A small audio captioner, trained from scratch.
Training: 3500 steps, batches of 192.
Rows from block 3 of the audio encoder of a small audio captioner, named by matrix and row number. Rows with one number belong to one channel. Each number is 200 + 40 x the weight over its row's rms, rounded and kept within 0 to 999. All counts start at 0.
Before each channel's rows are labels from the 100 clips, of 14976, where the channel reaches its highest value: "top examples" is what is common among them; "peak in band" is the frequency band that holds the peak. Only what is clearly more common there than usual is listed. The data: single notes of 20 synthesised instruments. In brackets: how many of the 100, against the usual share in percent.
# convs0: expand pointwise conv (encoder.blocks.3.convs.0.weight, 256x64x1x1), inputs 0-63
# convs1: depthwise 5x5 conv (encoder.blocks.3.convs.1.weight, 256x1x5x5, trained with AdamW), a 5x5 kernel
# convs2: project pointwise conv (encoder.blocks.3.convs.2.weight, 64x256x1x1, transposed), outputs 0-63

top examples: octave 5 (49 vs 23.9); slow attack (43 vs 15.9)
peak in band: 1000 to 2000 Hz (33 vs 12.5)
convs0.199,111,253,251,254,179,264,249,173,154,207,147,213,164,178,224,129,191,282,215,227,187,177,195,155,200,203,241,205,233,183,194,162,223,200,220,251,193,159,219,200,120,178,188,212,198,137,253,112,118,230,180,185,196,279,245,228,249,221,209,186,179,161,183,230
convs1.199,202,161,195,206,148,109,207,161,165,216,153,167,203,177,251,238,173,210,179,285,170,156,214,253,245
convs2.199,214,198,230,233,196,159,189,190,221,241,204,167,186,170,231,164,64,197,262,200,228,175,266,185,125,263,175,201,173,208,256,193,186,174,197,192,128,228,214,219,234,198,104,160,243,219,216,151,211,215,192,203,212,209,238,170,119,168,255,227,297,192,226,185

top examples: short note (62 vs 36.5); octave 6 (42 vs 13.4)
peak in band: 500 to 1000 Hz (38 vs 12.5); 250 to 500 Hz (32 vs 12.5)
convs0.236,157,131,269,195,218,192,217,203,183,276,185,234,252,171,124,199,193,213,202,197,148,271,154,274,221,220,274,245,165,140,210,232,205,206,146,236,231,185,268,229,176,179,224,232,225,239,179,227,210,157,158,150,248,212,175,223,274,194,152,188,173,146,216,127
convs1.236,189,179,156,176,177,166,134,187,164,146,187,279,262,165,167,179,222,149,260,221,197,234,249,252,212
convs2.236,243,204,169,190,247,296,192,227,290,213,174,258,211,223,181,225,118,220,189,157,214,231,289,205,141,244,197,212,179,129,139,243,207,254,209,257,207,194,241,221,126,172,217,157,233,157,183,208,159,173,217,205,230,256,121,244,197,230,204,227,203,171,230,211

top examples: D (34 vs 8.7)
peak in band: 0 to 250 Hz (61 vs 12.5)
convs0.20,151,225,200,178,183,199,179,215,104,235,198,230,148,192,217,227,221,257,243,167,169,163,211,150,132,185,228,200,150,208,324,116,185,196,186,197,185,191,145,219,185,137,154,235,150,202,169,271,144,212,170,187,267,165,169,185,225,213,206,214,191,271,256,188
convs1.20,197,109,203,220,141,205,230,116,226,180,206,191,251,243,164,202,172,202,205,161,223,239,291,196,211
convs2.20,191,144,251,224,203,191,208,256,162,162,157,153,235,247,201,221,237,150,160,204,157,247,182,190,140,188,128,206,188,243,115,129,170,133,191,161,237,197,239,173,236,163,156,245,122,157,186,158,250,224,196,168,180,186,266,191,217,279,161,191,246,199,246,209

top examples: decaying tone (82 vs 40.7); clipping (26 vs 8.1); text has "clipped" (26 vs 8.1)
peak in band: 1000 to 2000 Hz (42 vs 12.5)
convs0.255,203,146,216,234,278,146,245,214,234,177,168,148,171,215,249,218,201,145,244,237,172,281,230,225,189,191,176,185,293,206,160,210,238,128,187,176,192,209,196,198,200,126,175,190,187,250,156,205,243,77,191,176,131,227,221,214,213,158,146,178,225,238,165,208
convs1.255,220,253,157,267,157,221,164,128,241,141,251,162,203,232,188,182,217,175,212,131,193,197,165,249,161
convs2.255,237,241,141,151,172,162,99,185,219,159,170,208,257,240,170,209,209,205,186,181,194,159,273,269,216,216,219,187,189,228,278,246,214,163,121,215,159,246,226,126,195,169,190,217,250,182,224,166,199,220,200,274,206,102,245,173,224,169,242,183,208,236,223,240

top examples: octave 5 (53 vs 23.9); octave 6 (36 vs 13.4)
peak in band: 2000 to 4000 Hz (56 vs 25)
convs0.227,181,200,218,232,157,206,250,185,214,233,130,195,227,192,201,251,233,138,197,154,244,215,218,174,135,268,247,165,162,169,234,246,229,180,207,221,226,224,140,192,169,169,220,124,188,98,164,231,266,220,178,270,205,193,233,200,191,202,147,215,122,102,177,206
convs1.227,227,200,247,184,206,151,243,249,157,187,245,244,251,160,131,204,231,260,142,169,220,143,220,206,155
convs2.227,108,206,213,217,224,186,182,198,270,237,131,233,241,214,201,195,217,158,242,221,182,202,213,224,130,184,263,227,212,239,232,240,153,253,235,260,212,236,204,191,135,225,177,190,170,171,140,175,196,249,284,240,153,312,151,239,222,226,142,200,222,229,221,194

top examples: G# (53 vs 8); D (27 vs 8.7); note: G#4 (25 vs 2)
peak in band: 0 to 250 Hz (52 vs 12.5)
convs0.222,221,178,169,220,176,180,278,186,233,266,145,176,204,172,140,254,225,138,186,197,133,174,159,209,225,148,217,235,133,164,192,224,243,245,111,207,207,221,123,156,212,229,265,227,238,179,179,226,212,228,193,180,216,259,123,148,204,165,189,108,216,199,210,177
convs1.222,238,170,230,199,175,145,162,134,235,166,215,240,250,157,188,273,231,193,243,207,171,256,258,227,249
convs2.222,203,194,207,210,178,199,214,202,181,119,183,193,306,183,194,146,178,262,164,126,180,180,132,210,153,207,154,186,243,176,139,254,215,101,216,223,220,227,272,225,157,171,126,178,269,155,186,176,209,223,149,215,229,225,230,248,207,176,226,221,233,140,168,212

top examples: G (30 vs 8.5)
peak in band: 0 to 250 Hz (34 vs 12.5)
convs0.175,193,265,224,242,201,184,204,205,223,228,199,303,284,282,197,115,252,171,218,211,182,125,146,250,166,195,173,168,274,215,192,240,270,189,192,126,200,248,215,238,179,207,274,225,153,164,222,213,148,152,182,184,220,220,188,182,214,221,201,160,167,200,184,171
convs1.175,214,266,235,155,164,191,249,227,222,208,242,184,216,199,201,164,217,229,231,179,264,281,285,256,191
convs2.175,159,177,223,187,213,205,266,235,181,170,248,159,233,182,199,138,260,239,219,216,139,257,172,178,275,266,207,192,261,187,220,255,251,167,237,198,228,191,140,198,216,235,268,218,282,162,277,205,222,176,138,201,202,219,221,217,164,139,211,220,195,127,142,160

top examples: short note (62 vs 36.5)
peak in band: 250 to 500 Hz (33 vs 12.5); 500 to 1000 Hz (30 vs 12.5)
convs0.73,227,182,249,221,218,280,154,205,266,235,250,219,224,219,177,239,155,121,224,202,193,217,231,262,195,171,297,216,281,151,230,181,238,226,172,284,252,161,177,199,145,206,176,159,208,206,196,186,173,276,192,214,203,244,171,188,166,214,145,247,218,137,251,193
convs1.73,286,204,195,136,161,228,196,171,202,214,188,146,219,215,238,130,176,241,193,234,120,169,252,238,206
convs2.73,187,202,204,268,202,225,246,201,256,173,198,178,109,207,194,203,218,192,265,226,138,194,251,237,228,204,152,140,199,244,117,210,196,193,187,245,165,225,290,186,159,219,130,198,196,261,137,140,193,196,226,214,182,257,244,184,142,153,262,213,180,233,163,142

top examples: clipping (33 vs 8.1); text has "clipped" (33 vs 8.1)
peak in band: 4000 to 8000 Hz (55 vs 25)
convs0.59,200,225,227,261,199,235,144,152,219,196,209,197,214,180,194,205,256,252,239,271,191,163,235,138,178,155,156,102,221,264,228,203,208,235,200,104,184,183,136,233,220,245,156,286,214,212,178,208,149,267,192,198,164,180,233,254,214,180,192,254,262,183,223,166
convs1.59,182,193,162,180,235,232,224,131,181,221,195,181,136,248,247,163,171,271,171,160,162,161,259,205,135
convs2.59,180,207,193,171,235,234,234,200,205,225,192,271,151,251,226,231,95,155,210,252,220,200,181,233,176,197,132,201,266,146,165,169,229,248,162,164,183,254,176,232,195,175,264,211,179,195,242,154,255,177,236,152,113,210,224,162,206,129,240,182,206,188,265,132

top examples: octave 3 (43 vs 21.4)
peak in band: 1000 to 2000 Hz (46 vs 12.5)
convs0.228,202,158,185,145,95,211,224,156,164,260,190,181,194,257,199,263,213,178,227,190,189,165,217,241,185,118,204,148,209,244,196,201,326,259,235,145,246,110,201,214,179,191,201,177,243,197,190,154,174,251,182,177,257,170,259,228,198,170,218,199,230,199,221,191
convs1.228,189,219,244,206,252,164,167,253,249,280,171,207,141,206,251,157,159,169,234,217,135,205,209,258,188
convs2.228,193,161,159,195,223,169,212,193,191,136,174,115,230,193,197,214,195,222,207,329,271,218,210,283,232,173,177,249,201,212,197,130,215,165,199,242,263,213,225,258,197,227,170,210,140,226,172,150,213,223,288,174,163,150,216,210,170,141,256,225,193,160,164,211

top examples: short note (74 vs 36.5); C# (26 vs 8.3)
peak in band: 250 to 500 Hz (53 vs 12.5)
convs0.34,220,196,226,175,148,189,172,214,222,185,178,191,237,228,267,93,156,116,223,202,266,191,156,242,186,114,277,236,155,223,199,200,179,181,221,168,182,196,145,219,226,77,199,193,241,217,223,281,219,172,229,267,197,166,205,219,225,200,197,207,186,176,162,167
convs1.34,248,184,129,210,177,194,105,154,165,179,161,260,277,219,162,185,236,157,237,224,198,225,202,190,192
convs2.34,216,246,198,150,128,196,209,157,252,226,171,196,244,253,231,159,184,278,177,223,231,216,235,268,212,229,148,187,152,221,208,171,140,169,255,165,261,194,258,133,94,182,218,180,218,202,207,223,194,144,240,219,142,231,129,218,227,209,197,190,249,169,265,190

top examples: octave 5 (70 vs 23.9); thin (high-pass) (43 vs 12.1)
peak in band: 1000 to 2000 Hz (52 vs 12.5)
convs0.223,193,200,206,225,135,211,159,184,226,134,209,160,178,182,211,199,204,186,202,183,261,173,238,160,208,224,225,192,192,212,241,296,171,301,230,222,258,258,224,197,188,236,241,222,176,140,148,277,149,201,284,189,155,166,149,183,194,273,118,243,218,214,192,230
convs1.223,217,205,211,260,221,178,247,191,175,196,178,175,134,110,223,136,156,139,170,228,248,239,202,165,236
convs2.223,159,221,166,164,279,234,283,211,168,243,282,191,181,133,216,182,251,192,169,173,184,75,193,160,205,128,264,192,233,189,176,175,225,150,251,245,211,202,242,208,167,166,231,240,254,204,203,190,203,182,187,175,188,131,184,185,162,167,141,262,186,189,212,214

top examples: decaying tone (97 vs 40.7); thin (high-pass) (31 vs 12.1); clipping (27 vs 8.1); text has "clipped" (27 vs 8.1)
peak in band: 4000 to 8000 Hz (100 vs 25)
convs0.63,237,224,223,233,235,241,146,235,135,107,225,180,159,167,214,173,152,207,204,138,223,160,205,137,215,162,196,221,286,190,189,206,203,173,200,205,222,124,166,155,148,197,224,259,225,221,261,188,169,125,243,248,124,145,189,159,194,215,196,155,207,167,267,167
convs1.63,239,248,167,147,104,235,178,194,139,181,226,201,227,204,205,202,216,155,215,220,164,211,156,108,172
convs2.63,278,204,248,252,219,290,195,231,170,133,233,159,181,231,210,240,208,227,164,231,279,162,241,225,190,232,142,177,132,208,258,166,216,144,208,210,206,210,253,160,268,212,260,223,166,167,202,238,245,307,198,196,221,236,183,217,197,222,217,139,182,175,203,237

top examples: octave 6 (43 vs 13.4)
peak in band: 250 to 500 Hz (40 vs 12.5); 0 to 250 Hz (40 vs 12.5)
convs0.85,248,246,208,260,232,237,194,82,215,203,159,200,225,148,241,227,243,216,199,209,158,165,276,218,185,214,226,235,220,200,135,232,219,219,151,198,178,226,263,316,279,188,180,191,211,217,234,162,185,204,262,174,219,247,224,213,165,178,210,144,135,224,222,164
convs1.85,242,162,177,143,164,182,200,216,189,172,158,160,245,213,181,228,219,154,195,140,231,272,285,259,175
convs2.85,194,228,237,195,241,161,276,175,201,171,153,259,195,135,199,256,186,256,232,220,168,170,221,163,223,176,147,195,125,150,168,179,193,214,184,239,132,218,264,285,170,240,207,223,195,188,165,221,174,248,225,153,262,185,179,154,253,209,119,195,228,227,282,234

top examples: octave 3 (60 vs 21.4); saxophone-like (25 vs 4.7)
peak in band: 500 to 1000 Hz (42 vs 12.5)
convs0.176,173,170,240,181,264,137,144,179,132,178,211,200,210,236,140,188,219,136,161,125,141,158,177,229,292,214,218,197,258,204,219,180,195,181,216,185,229,336,143,207,214,156,158,190,211,225,217,192,207,229,220,231,218,166,240,216,190,267,192,226,234,221,150,156
convs1.176,209,232,198,194,172,228,223,278,195,125,215,196,259,213,205,105,174,181,138,256,183,200,247,188,163
convs2.176,221,121,193,136,266,208,149,211,191,217,136,202,232,210,180,197,158,158,270,213,154,169,137,215,199,138,190,219,311,183,237,150,132,169,202,205,275,147,250,220,163,245,207,159,199,125,185,212,264,180,270,165,186,226,195,184,197,238,203,221,197,199,192,198

top examples: octave 5 (64 vs 23.9); A (57 vs 7.9); note: A5 (57 vs 1.8)
peak in band: 500 to 1000 Hz (57 vs 12.5)
convs0.23,137,209,170,179,166,180,156,252,216,239,236,231,214,228,262,167,241,124,183,182,177,184,273,204,159,226,261,262,157,205,204,208,236,131,248,231,149,159,153,164,191,190,118,144,194,272,163,200,232,204,236,176,215,193,247,220,145,262,136,188,139,219,211,190
convs1.23,148,242,155,174,164,204,209,119,160,168,161,194,222,142,138,198,221,226,208,178,269,206,262,249,211
convs2.23,200,218,240,167,229,260,256,208,134,155,214,274,282,224,224,214,199,263,176,148,197,202,223,259,143,205,267,210,151,254,167,177,172,92,214,255,268,227,215,158,204,178,214,199,229,209,217,146,223,181,204,132,169,194,193,213,145,145,233,156,191,191,168,178

top examples: D (38 vs 8.7); note: D5 (33 vs 2.1)
peak in band: 1000 to 2000 Hz (49 vs 12.5)
convs0.43,173,159,261,199,160,157,188,155,170,188,167,192,137,167,180,206,202,223,216,148,242,183,216,188,204,168,209,175,165,191,285,183,264,207,223,227,258,174,127,147,237,192,297,169,187,258,215,190,125,211,221,270,226,226,217,139,156,209,226,300,144,189,222,180
convs1.43,212,171,183,204,181,266,243,272,241,156,187,272,221,246,201,230,176,190,229,209,122,243,147,200,247
convs2.43,193,185,125,204,202,272,221,180,244,158,226,207,261,217,217,119,251,183,204,189,136,184,247,184,178,183,197,184,199,176,249,168,143,219,264,306,198,217,167,208,262,181,194,240,283,230,136,248,191,237,170,223,151,216,227,220,235,142,151,207,169,129,195,208

top examples: octave 3 (57 vs 21.4); C# (34 vs 8.3); G# (31 vs 8)
peak in band: 0 to 250 Hz (48 vs 12.5)
convs0.162,179,296,260,195,220,177,234,202,265,230,246,193,195,164,283,208,195,186,226,230,280,140,192,214,221,196,275,155,191,230,154,232,134,188,245,218,194,205,140,158,128,174,250,156,238,219,180,165,170,121,149,194,204,158,240,218,155,182,143,174,231,221,197,197
convs1.162,215,168,165,196,148,182,155,189,148,243,229,279,236,244,96,189,208,175,181,202,232,245,228,239,207
convs2.162,244,214,196,194,214,230,226,180,219,255,224,219,270,232,218,278,146,195,261,180,266,167,154,147,269,159,209,143,219,238,183,227,189,205,223,233,176,255,177,188,170,221,230,218,201,160,210,116,188,169,158,239,286,115,208,205,257,132,150,147,211,201,162,205

top examples: octave 5 (61 vs 23.9); G# (29 vs 8); note: G#5 (29 vs 1.8); pitch class: G (25 vs 8.5)
peak in band: 0 to 250 Hz (63 vs 12.5)
convs0.143,153,164,212,160,264,293,144,254,156,133,195,241,179,169,222,184,207,216,247,211,165,196,220,231,252,206,196,238,275,153,249,274,223,220,180,256,215,244,151,200,191,199,213,125,144,197,218,193,221,190,175,193,191,216,129,302,202,164,196,156,189,208,255,164
convs1.143,205,200,178,230,147,209,172,154,153,146,179,244,204,153,167,254,254,158,157,185,251,204,267,267,173
convs2.143,243,177,191,147,252,189,258,148,159,111,209,249,249,225,255,246,174,191,199,187,229,126,174,228,201,213,261,169,198,178,232,202,234,184,172,264,139,236,215,230,192,214,185,156,148,202,122,234,192,159,202,139,234,163,180,207,200,174,174,167,85,221,256,220

top examples: octave 6 (35 vs 13.4)
peak in band: 250 to 500 Hz (30 vs 12.5)
convs0.135,235,252,154,228,190,204,192,206,237,185,143,193,246,150,228,134,176,228,185,252,208,259,235,270,148,252,235,175,249,199,260,217,234,239,175,335,194,199,225,189,236,180,142,178,213,239,212,161,262,207,242,266,219,203,184,279,189,246,201,158,182,204,175,184
convs1.135,173,191,225,197,163,224,197,178,136,196,172,244,260,237,202,131,147,230,241,248,258,279,228,186,167
convs2.135,257,242,84,177,175,188,203,148,221,195,136,228,239,262,234,158,205,275,220,197,148,269,202,253,246,228,246,166,191,186,209,226,246,193,189,201,136,299,119,191,278,205,194,187,180,194,191,233,183,204,162,194,159,208,209,192,189,186,159,215,239,226,191,137

top examples: clipping (31 vs 8.1); text has "clipped" (31 vs 8.1)
peak in band: 4000 to 8000 Hz (54 vs 25)
convs0.109,142,168,277,147,253,249,281,140,216,246,171,188,171,272,139,214,167,233,219,202,169,212,208,223,280,220,155,181,223,185,238,261,228,208,129,188,222,173,127,194,161,173,172,169,177,192,278,236,231,241,129,186,248,213,228,191,217,207,245,159,182,227,191,186
convs1.109,255,201,234,234,152,236,227,190,190,227,240,235,266,225,208,132,140,168,248,247,157,207,167,161,256
convs2.109,201,226,223,208,182,170,234,217,182,163,204,208,180,145,114,202,245,183,107,217,257,263,219,216,160,204,182,231,171,205,175,187,189,164,227,116,117,232,225,224,151,194,157,194,275,173,181,243,172,213,243,213,184,188,171,126,103,191,288,182,200,205,214,261

top examples: G (38 vs 8.5); note: G4 (35 vs 2.2); flute-like (29 vs 4.8)
peak in band: 500 to 1000 Hz (56 vs 12.5)
convs0.35,186,144,270,234,162,226,190,102,106,205,159,203,222,198,171,208,214,122,236,222,186,268,198,208,136,140,231,184,207,191,161,149,191,236,208,234,195,233,189,200,268,160,181,250,173,170,190,175,176,256,172,293,193,243,216,233,200,180,270,167,203,215,232,139
convs1.35,156,157,156,170,261,248,259,245,205,186,160,253,180,257,209,194,180,131,173,190,167,152,191,263,208
convs2.35,221,107,174,217,183,186,159,176,240,168,226,140,144,168,207,157,176,271,216,188,179,196,241,210,221,280,220,234,230,230,157,219,298,181,186,192,160,180,242,197,116,125,190,223,265,182,146,211,181,173,214,180,150,208,196,241,274,161,205,135,261,214,207,190

top examples: octave 5 (55 vs 23.9); C (39 vs 9.1); octave 6 (37 vs 13.4); pitch class: D (29 vs 8.7)
peak in band: 0 to 250 Hz (53 vs 12.5); 250 to 500 Hz (30 vs 12.5)
convs0.82,153,214,147,133,239,120,150,178,188,208,220,257,254,112,156,191,195,206,150,172,204,167,146,197,230,276,209,185,124,161,166,155,175,177,197,273,197,253,226,248,148,213,202,185,208,235,165,228,189,136,194,204,182,190,166,221,184,248,148,240,287,202,214,229
convs1.82,170,119,226,186,101,170,135,190,194,194,203,184,227,225,200,223,245,266,210,209,275,186,184,220,240
convs2.82,266,174,164,225,273,273,238,183,177,251,176,168,163,243,144,209,254,259,250,194,139,174,156,238,171,162,248,208,184,222,206,238,233,219,188,193,109,213,272,218,191,228,211,193,166,214,181,221,100,161,227,202,169,172,179,206,196,183,248,181,244,167,172,109

top examples: D (30 vs 8.7); C (27 vs 9.1); note: D5 (27 vs 2.1)
peak in band: 0 to 250 Hz (66 vs 12.5)
convs0.17,117,175,171,250,213,157,256,256,200,113,172,168,162,161,147,199,170,211,250,203,201,182,198,156,190,238,219,202,198,142,211,178,205,165,215,165,238,244,168,218,148,114,203,297,228,169,120,249,243,175,159,196,280,169,178,168,260,181,217,173,192,195,207,172
convs1.17,216,204,189,213,250,150,164,128,199,156,286,268,247,190,217,242,204,267,235,219,167,201,173,189,241
convs2.17,212,207,117,233,162,219,141,224,201,208,236,215,136,239,189,232,239,153,212,188,209,204,300,158,254,204,199,188,224,207,99,223,149,98,205,239,196,181,213,196,156,139,200,215,168,143,187,202,174,232,196,169,250,268,215,192,262,239,134,210,249,212,179,165

top examples: octave 3 (45 vs 21.4)
peak in band: 0 to 250 Hz (73 vs 12.5)
convs0.239,185,254,101,148,239,264,224,218,225,198,235,233,166,226,181,140,164,115,177,198,214,200,218,125,252,162,167,248,142,245,247,151,252,175,151,181,205,238,231,262,159,282,192,201,220,211,163,189,222,179,259,222,184,225,236,195,214,183,253,155,224,241,228,218
convs1.239,171,141,99,163,200,198,159,183,160,136,183,197,250,205,151,159,187,214,170,213,151,141,169,167,200
convs2.239,165,205,226,206,244,212,195,132,156,141,210,317,176,248,221,222,163,195,198,166,236,134,213,150,161,174,227,212,222,213,262,268,187,132,215,149,256,230,236,164,195,228,196,187,228,212,203,117,209,247,223,221,265,139,205,163,212,249,217,185,268,143,180,222

top examples: short note (79 vs 36.5); octave 6 (50 vs 13.4); marimba-like (27 vs 5.1); pitch class: C (26 vs 9.1)
peak in band: 2000 to 4000 Hz (69 vs 25)
convs0.19,218,211,228,212,230,177,190,167,227,256,193,199,212,139,210,194,140,206,168,241,112,222,168,197,257,243,302,294,152,203,158,253,201,267,230,233,233,177,201,216,211,260,226,188,242,161,231,220,278,184,179,132,251,138,182,252,198,191,186,206,208,225,148,165
convs1.19,150,167,174,206,243,131,237,137,216,204,176,158,144,205,230,120,207,229,192,224,140,159,201,200,262
convs2.19,226,200,166,191,219,159,187,270,181,207,217,127,211,214,159,190,244,123,214,240,249,126,159,160,211,196,170,174,201,220,217,238,263,222,167,171,295,202,196,220,168,215,167,230,199,229,239,163,208,207,222,263,216,229,254,244,206,223,214,251,161,317,129,140

top examples: octave 3 (52 vs 21.4); F# (40 vs 8.4); note: F#3 (38 vs 2)
peak in band: 1000 to 2000 Hz (40 vs 12.5)
convs0.64,160,140,135,161,139,195,219,213,239,261,171,92,284,211,192,217,132,170,199,267,157,210,220,183,160,132,207,177,180,236,268,205,214,222,174,263,247,190,211,172,148,229,212,241,179,193,192,142,139,252,160,207,171,212,150,228,220,198,250,186,155,212,173,197
convs1.64,182,127,221,187,193,124,177,206,230,227,226,153,201,204,151,238,235,149,155,162,114,156,178,231,172
convs2.64,180,174,207,196,180,241,228,194,190,177,173,279,225,260,264,122,253,194,177,238,156,161,188,223,224,145,197,177,190,193,171,201,215,218,260,275,188,209,223,193,147,195,183,258,143,182,220,190,194,174,220,205,172,315,237,234,219,291,145,132,160,173,155,253

top examples: short note (73 vs 36.5); octave 5 (54 vs 23.9); organ-like (27 vs 5.3)
peak in band: 500 to 1000 Hz (32 vs 12.5); 250 to 500 Hz (31 vs 12.5)
convs0.168,149,280,227,185,170,156,170,233,224,211,159,205,265,165,235,130,232,228,241,229,226,218,216,170,140,231,191,134,176,237,118,200,238,198,140,105,236,160,216,214,243,157,209,222,210,115,196,179,196,220,272,277,190,228,211,241,180,220,169,196,153,211,162,186
convs1.168,233,191,215,151,165,194,213,202,224,140,140,203,175,132,239,197,275,232,136,150,243,262,201,173,175
convs2.168,158,218,124,217,182,199,242,220,224,198,192,244,194,166,263,151,217,273,181,249,201,194,192,211,262,212,187,205,221,149,257,261,243,265,227,221,159,160,221,283,169,185,200,161,168,223,206,217,307,214,153,229,182,220,122,160,163,218,122,187,243,180,146,183

top examples: octave 6 (51 vs 13.4); C (41 vs 9.1); note: C6 (28 vs 2)
peak in band: 0 to 250 Hz (71 vs 12.5)
convs0.116,229,206,189,223,212,194,213,137,228,186,122,203,165,184,160,198,113,205,182,187,213,179,298,274,182,232,194,174,208,152,242,192,179,147,182,254,162,219,238,177,108,160,121,265,187,248,142,185,182,206,183,197,224,209,153,219,272,270,218,210,233,240,172,240
convs1.116,189,239,151,158,131,178,175,197,171,203,212,219,195,235,189,209,148,136,165,255,273,232,288,217,200
convs2.116,238,210,206,181,197,184,173,244,220,244,273,245,207,105,160,259,169,213,234,192,147,144,156,201,233,163,226,281,113,140,242,182,155,166,199,177,174,293,252,214,148,162,238,222,194,251,125,235,187,169,228,170,203,247,186,216,174,216,196,224,188,179,232,226

top examples: clipping (33 vs 8.1); text has "clipped" (33 vs 8.1); flute-like (32 vs 4.8)
peak in band: 4000 to 8000 Hz (99 vs 25)
convs0.192,168,157,190,237,205,166,193,217,214,161,174,221,194,175,170,266,248,215,200,218,169,213,231,207,151,169,189,139,200,191,196,191,224,143,193,119,263,293,151,186,212,192,198,203,162,288,199,248,124,230,133,152,199,238,235,166,266,293,225,263,218,183,227,155
convs1.192,176,184,174,194,205,241,144,162,248,169,144,145,252,240,246,228,152,236,151,125,210,164,214,182,153
convs2.192,196,197,196,203,212,114,295,160,284,205,228,231,201,202,241,252,248,178,162,198,240,215,251,225,188,212,172,174,160,150,281,183,245,214,208,181,187,110,169,115,198,152,172,176,194,218,230,122,218,197,210,155,274,195,202,201,216,220,202,207,243,249,207,122

top examples: short note (65 vs 36.5); F# (39 vs 8.4); note: F#5 (29 vs 1.8)
peak in band: 500 to 1000 Hz (40 vs 12.5)
convs0.253,190,162,163,226,218,191,238,226,159,254,209,266,197,190,171,240,185,165,165,144,176,254,235,283,230,233,191,209,210,236,163,249,138,127,216,182,241,160,129,290,163,305,145,203,232,153,250,185,198,195,252,203,160,175,189,200,228,216,133,207,211,208,179,229
convs1.253,148,130,212,191,164,159,140,125,173,225,156,160,220,210,208,182,235,259,261,161,160,159,205,179,222
convs2.253,217,172,176,279,177,152,210,207,161,218,197,161,255,170,248,250,286,186,223,198,267,217,182,245,125,162,279,214,217,184,212,208,150,204,225,189,203,203,238,184,235,283,266,150,141,192,253,227,194,196,252,159,189,183,277,262,205,200,191,146,192,269,190,190

top examples: octave 3 (48 vs 21.4); clipping (32 vs 8.1); text has "clipped" (32 vs 8.1)
peak in band: 500 to 1000 Hz (42 vs 12.5)
convs0.80,225,204,275,189,213,210,184,86,158,247,192,223,157,145,238,261,253,258,179,201,203,197,196,214,264,173,167,258,201,158,171,182,191,139,238,121,218,170,227,168,226,227,206,173,203,208,260,266,263,221,198,223,277,199,176,240,193,219,211,227,140,213,277,216
convs1.80,219,181,105,169,173,205,237,125,202,211,218,246,241,187,242,215,172,193,166,201,255,188,152,196,289
convs2.80,226,157,224,112,173,162,207,108,165,193,188,161,107,210,217,245,192,91,197,142,202,156,258,178,179,212,129,232,187,200,186,259,127,222,228,203,194,277,172,192,156,197,169,179,221,212,167,185,218,230,138,160,210,199,179,228,184,223,224,238,222,253,207,251

top examples: octave 6 (45 vs 13.4); vibraphone-like (29 vs 5.1); pitch class: D# (25 vs 8.1)
peak in band: 1000 to 2000 Hz (37 vs 12.5)
convs0.215,165,249,208,180,155,156,183,217,204,72,221,272,96,201,212,177,172,224,259,242,192,156,195,214,244,191,212,223,175,133,166,169,247,220,143,222,226,249,209,172,201,158,215,225,222,271,163,190,154,164,154,185,233,122,169,180,258,191,179,191,232,211,245,183
convs1.215,195,235,239,241,238,273,184,172,187,190,219,130,137,162,154,209,247,291,232,187,164,185,214,164,201
convs2.215,223,162,192,220,151,176,257,216,238,160,258,239,200,222,271,135,201,174,148,217,222,178,276,207,228,209,198,105,238,216,227,289,183,225,140,224,203,201,239,178,208,188,123,195,193,183,197,248,169,163,171,114,146,150,224,259,154,268,168,208,169,210,195,208

top examples: clipping (32 vs 8.1); text has "clipped" (32 vs 8.1); rumble (30 vs 8.4); white noise (28 vs 8.9)
peak in band: 4000 to 8000 Hz (88 vs 25)
convs0.13,162,169,186,169,269,247,223,211,275,197,245,171,229,158,208,197,228,244,195,171,166,226,260,181,212,146,158,229,148,212,138,190,200,240,243,186,222,188,156,168,190,207,173,263,110,202,101,198,192,245,217,279,194,199,223,219,155,268,189,250,231,182,151,126
convs1.13,189,250,145,156,236,185,234,161,175,190,225,219,121,237,241,197,191,180,127,166,148,189,127,226,165
convs2.13,270,146,146,215,220,224,171,189,210,92,249,200,142,235,181,186,189,238,140,139,212,170,182,179,171,220,168,193,243,170,275,227,188,266,190,189,211,227,217,216,205,162,222,207,207,187,232,149,200,156,195,232,201,288,193,178,207,175,273,144,210,112,131,255

top examples: octave 5 (49 vs 23.9); octave 6 (34 vs 13.4); F# (27 vs 8.4)
peak in band: 0 to 250 Hz (44 vs 12.5)
convs0.45,249,165,197,263,198,193,249,177,173,137,189,171,269,199,316,168,196,215,188,237,168,212,218,230,208,205,212,185,215,245,174,125,272,209,156,162,192,185,197,193,185,233,167,176,265,144,222,186,157,164,272,264,193,214,117,155,146,216,266,235,191,160,166,182
convs1.45,175,164,200,227,214,241,177,218,180,221,153,143,202,209,170,172,243,191,252,158,233,220,313,263,244
convs2.45,205,157,144,174,231,167,120,208,263,150,141,173,140,239,185,198,272,177,275,206,213,241,181,237,159,239,178,236,287,215,243,184,233,260,254,177,203,243,271,240,213,174,192,208,199,220,167,215,219,255,194,133,217,194,210,125,165,178,118,180,201,218,207,205